python train.py --model="image captioner" --image_size=48 --rotation_deg=10 --decoder_layers=6 --decoder_norm_position="pre" --decoder_inner_norm=false --beta2=0.99 --shampoo_beta=0.99 --adamw_weight_decay_other_params=0.01
Rows from block 8 of the image encoder, named by matrix and row number. Each number is 50 + 10 x the weight over its row's rms, rounded and kept within 0 to 99. All counts start at 0. After the name is the row's rms in percent of the matrix's.
# b500: branch 3 reduce pointwise conv (encoder.blocks.8.b5.0.0.weight, 18x144x1x1), inputs 0-143
b500.0 107:55 43 52 53 60 44 54 49 58 56 53 71 36 46 46 50 47 49 40 60 55 57 61 61 52 55 52 44 38 48 59 59 51 47 49 50 35 38 43 57 52 52 59 60 26 36 53 29 55 50 49 38 55 22 70 58 48 62 60 48 53 34 72 54 39 47 32 38 59 50 40 59 33 41 42 56 48 52 35 57 25 44 50 65 65 41 44 56 58 52 27 51 56 36 59 49 64 63 47 45 61 42 44 65 43 46 57 47 38 48 55 55 47 27 41 44 48 58 47 44 62 41 52 45 56 39 53 60 42 18 54 44 56 36 55 48 63 42 52 48 37 40 42 50
b500.1 108:53 40 50 63 60 40 49 60 49 58 52 54 52 43 55 47 55 55 48 50 50 73 62 38 51 79 64 43 51 43 56 44 70 43 51 65 48 45 46 45 45 41 41 69 53 49 46 59 38 38 35 56 41 43 60 32 35 35 52 54 40 52 73 38 42 59 62 54 45 39 58 49 56 52 46 48 45 78 41 57 36 56 30 49 39 59 48 49 47 40 48 41 48 45 42 81 49 60 49 57 32 34 40 43 55 54 47 54 56 54 39 44 48 41 37 57 36 41 39 46 47 49 60 58 43 52 35 52 44 50 48 42 56 32 53 35 48 39 47 58 39 58 47 78
b500.2 110:46 51 48 62 42 58 76 48 55 56 58 65 54 49 47 42 50 43 49 38 52 30 49 48 48 36 41 40 44 45 47 48 56 40 57 42 38 46 58 41 65 70 58 51 41 42 46 50 24 49 65 57 41 38 35 52 53 49 37 44 80 39 43 60 48 45 55 46 53 51 59 56 53 65 50 50 41 39 34 39 61 45 50 57 51 45 33 60 40 73 50 39 50 41 52 39 62 56 47 31 49 33 37 52 46 45 53 59 44 66 62 52 44 51 51 52 56 39 63 52 48 41 45 47 69 50 34 60 37 48 45 74 68 45 46 45 58 72 57 38 40 41 38 58
b500.3 094:51 49 51 37 54 53 38 49 46 45 54 48 49 71 47 36 62 35 55 44 52 35 46 62 59 45 56 64 42 43 54 32 37 51 58 67 51 63 46 44 73 39 44 41 57 46 48 65 50 55 67 47 39 28 34 59 62 48 37 54 53 35 48 49 61 51 27 57 45 53 44 54 66 41 65 55 34 63 49 55 50 76 48 34 55 36 46 28 59 45 50 52 62 35 47 68 48 60 38 39 44 46 43 35 42 70 52 58 47 53 54 46 66 50 62 55 47 55 56 55 45 52 44 58 63 63 39 74 59 52 48 53 61 33 43 46 46 46 61 46 46 50 39 49
b500.4 098:50 70 41 41 57 49 49 47 44 47 47 64 50 45 49 58 58 58 50 44 45 62 40 55 51 57 49 51 51 37 39 40 74 57 54 53 52 49 44 49 39 59 43 48 54 35 45 36 73 44 46 31 33 42 59 56 63 48 42 58 65 46 35 46 50 51 38 54 41 39 48 41 61 68 55 50 42 37 42 57 25 42 47 56 54 30 47 45 54 56 52 33 63 59 40 46 31 37 63 38 69 32 45 25 27 49 39 40 54 53 47 48 63 38 44 54 45 39 71 65 71 51 41 36 47 52 46 57 44 49 58 47 52 52 41 54 31 48 54 58 42 54 62 55
b500.5 087:59 59 62 45 56 51 68 27 48 47 44 60 48 45 39 51 63 43 47 65 42 53 56 35 51 39 70 70 64 35 39 43 57 62 67 47 54 60 65 49 37 62 44 56 52 53 51 47 48 49 43 48 56 38 39 38 46 56 26 54 70 53 43 49 41 49 47 63 51 75 53 46 49 61 61 56 42 41 69 60 49 38 55 55 57 55 63 45 56 39 46 46 48 53 47 28 65 57 57 41 49 38 53 47 44 55 49 61 63 47 53 57 30 51 51 60 72 47 68 45 43 48 45 63 60 54 55 64 53 39 67 50 37 56 69 56 36 38 43 55 53 33 57 57
b500.6 094:31 60 41 54 47 61 56 46 66 52 42 39 68 35 60 54 57 55 48 34 65 50 38 66 57 39 28 47 48 86 43 50 49 32 52 79 58 64 56 36 52 62 51 55 56 51 56 45 52 53 48 46 50 60 49 38 61 43 46 45 57 41 45 34 50 47 33 51 36 50 50 39 65 35 45 47 44 59 37 34 46 56 48 53 60 49 46 67 38 42 41 44 51 46 55 58 54 47 39 42 49 41 56 52 55 52 56 74 57 58 47 58 63 38 41 66 62 44 54 42 42 52 50 49 42 47 60 39 50 66 57 36 52 44 49 55 43 65 44 26 45 53 60 60
b500.7 095:53 32 55 42 52 40 63 50 43 55 58 74 49 70 45 38 49 50 57 66 50 46 53 49 54 34 60 56 59 50 50 48 58 53 49 38 46 61 60 49 55 63 33 47 62 51 38 60 43 58 67 54 30 44 67 38 53 50 45 51 44 34 44 60 47 32 71 33 26 48 40 64 54 43 49 44 54 44 54 42 46 49 48 45 46 52 59 44 48 37 38 49 51 44 40 62 29 48 51 46 63 47 45 33 38 57 57 44 27 42 71 43 49 18 39 35 52 46 46 63 43 42 60 60 50 42 52 35 63 47 36 40 50 42 48 61 50 50 51 71 49 54 48 55
b500.8 110:64 55 48 63 42 60 44 35 59 46 59 57 36 51 53 42 52 40 58 38 47 38 44 32 64 48 58 47 41 59 42 41 48 37 52 57 55 56 68 39 58 22 64 71 38 36 60 53 45 51 55 64 48 62 46 36 52 50 58 41 59 52 48 50 50 65 38 42 54 44 54 52 51 52 41 56 58 49 46 39 44 32 43 29 65 51 53 45 48 48 37 56 49 52 44 32 63 38 58 58 47 46 42 79 41 50 36 61 60 68 59 58 39 43 38 48 55 77 43 39 41 38 52 40 39 53 44 54 60 50 48 52 64 44 62 39 64 47 51 24 51 51 37 52
b500.9 093:38 50 34 47 64 61 54 37 52 57 67 53 40 59 68 40 45 48 61 68 42 44 41 47 49 53 45 36 50 57 42 56 58 48 39 55 60 49 48 50 49 44 58 38 46 47 40 48 42 69 48 38 53 37 48 37 43 46 46 50 59 52 67 39 50 43 44 61 49 44 72 47 32 62 40 44 53 60 55 48 14 59 52 60 48 43 41 46 45 33 50 51 48 56 44 53 46 74 65 37 37 40 33 49 58 59 45 50 44 62 61 42 68 49 55 39 69 46 45 44 66 51 45 39 55 42 50 54 62 43 54 51 41 27 40 32 49 50 29 38 40 46 59 33
b500.10 085:45 50 45 61 49 56 55 56 88 43 64 59 61 49 60 52 55 50 51 25 51 65 33 53 48 42 31 32 59 77 62 48 53 37 52 51 45 42 53 42 46 37 36 51 50 60 39 67 56 47 53 39 41 44 47 53 58 48 25 50 58 66 47 41 46 55 47 42 39 57 47 37 41 55 60 54 44 40 52 59 43 43 60 59 47 73 65 45 67 46 55 60 40 40 32 62 49 47 50 49 51 53 57 39 57 61 44 39 46 46 72 51 35 50 70 43 69 46 60 55 42 36 50 50 44 57 55 51 46 39 52 46 58 63 47 59 64 52 59 51 36 51 54 50
b500.11 109:45 52 56 60 50 63 39 52 44 50 45 50 41 74 65 61 48 32 47 42 39 71 43 48 63 71 52 49 29 52 66 39 43 36 48 52 55 51 50 50 42 41 49 52 50 60 54 47 45 50 49 69 53 53 37 57 53 49 61 50 45 72 36 28 57 35 48 60 54 44 40 58 54 58 37 57 66 53 37 44 55 45 37 44 66 62 66 54 68 44 46 53 43 54 41 61 50 63 43 66 25 25 60 59 48 54 41 36 52 18 56 50 48 53 65 42 46 58 47 56 52 53 57 46 50 57 49 48 39 39 51 41 49 51 60 43 53 33 49 50 32 54 52 54
b500.12 093:42 47 56 47 44 47 51 42 46 43 51 57 46 62 68 50 54 69 52 65 53 54 54 56 48 44 39 28 44 78 61 49 61 60 50 51 69 53 51 59 37 39 41 42 62 48 48 40 30 59 53 60 54 40 61 44 47 43 65 37 26 46 54 61 44 50 53 52 73 47 67 58 43 49 43 49 59 51 41 60 52 41 51 60 68 42 52 51 56 38 44 43 60 54 45 44 50 58 68 38 57 67 46 28 41 61 54 45 51 52 49 39 51 49 66 31 57 38 42 54 39 48 49 68 57 42 55 38 56 42 52 47 50 32 69 55 46 61 71 52 62 32 40 64
b500.13 109:47 52 48 48 47 45 49 52 50 55 47 43 62 48 52 75 50 51 36 44 46 45 49 51 44 50 46 47 58 45 50 45 45 45 48 73 60 57 55 52 51 61 51 39 62 57 55 60 62 46 39 24 49 27 43 43 36 40 59 45 57 74 52 37 36 44 40 68 36 31 39 49 47 46 45 44 54 53 56 42 43 54 59 32 48 40 59 47 43 52 38 42 59 63 43 29 31 52 51 51 32 38 63 41 39 55 49 61 63 47 41 54 60 59 59 26 49 73 60 47 40 44 40 42 48 36 54 41 38 41 56 56 57 60 55 46 52 43 43 53 30 36 71 69
b500.14 106:58 49 42 72 53 48 63 85 48 52 42 59 58 44 41 57 52 56 52 41 69 76 51 63 36 59 58 50 45 48 42 72 63 44 39 43 54 55 49 53 44 52 56 70 39 32 50 48 55 53 36 42 46 40 50 48 52 57 46 42 42 47 47 60 39 63 66 47 49 41 36 52 45 48 51 43 49 65 52 56 40 41 34 72 64 62 37 59 57 53 42 55 56 45 62 64 50 45 50 27 60 39 63 43 43 43 43 54 52 49 46 35 41 44 55 66 49 36 45 52 48 64 53 50 41 42 52 38 50 54 46 67 44 61 32 41 49 32 30 39 47 44 40 49
b500.15 100:59 35 63 54 50 46 57 53 47 46 53 57 43 48 45 50 53 48 41 55 38 76 46 62 53 50 54 68 50 36 60 36 42 53 44 48 49 55 42 36 38 33 24 41 38 60 47 41 38 54 46 44 40 39 54 55 44 41 54 44 53 63 57 56 47 44 54 67 56 43 54 54 42 72 54 46 63 53 50 46 49 52 50 50 44 54 40 41 39 61 53 36 47 63 38 41 37 53 68 45 68 32 56 58 34 56 48 44 36 17 65 50 35 46 45 45 51 69 49 49 54 45 49 39 50 71 55 67 41 73 56 44 39 39 46 54 55 49 52 70 44 60 33 45
b500.16 104:46 53 46 45 40 48 63 85 52 32 39 55 75 43 63 30 45 47 45 45 41 83 42 49 52 68 63 40 47 64 49 44 48 46 50 35 52 44 54 40 39 59 33 54 47 53 62 62 52 44 46 49 56 57 42 48 62 46 61 45 73 48 53 48 51 49 37 55 45 60 55 49 51 49 45 56 61 45 45 52 74 44 49 51 40 38 48 38 35 42 34 62 52 62 65 40 56 46 48 43 26 50 43 63 38 44 38 39 29 53 51 42 52 54 49 52 50 45 52 49 61 58 43 53 38 49 48 39 46 27 46 48 39 47 55 38 61 33 41 58 40 51 41 48
b500.17 091:44 42 30 67 64 59 48 51 56 49 55 47 45 49 61 46 46 48 45 52 57 45 48 59 39 41 43 38 49 62 56 37 49 72 47 34 47 52 70 55 42 46 52 38 45 46 51 58 53 60 54 39 67 49 51 33 58 51 48 44 41 38 62 44 71 25 56 38 52 63 39 66 42 60 49 44 52 54 63 42 49 54 58 41 45 37 65 52 57 45 46 54 38 58 53 42 50 48 71 35 38 34 59 45 30 48 48 64 35 37 42 53 27 32 47 52 59 52 58 43 54 32 42 63 68 45 47 67 49 51 37 71 70 43 42 64 48 48 42 54 45 48 56 40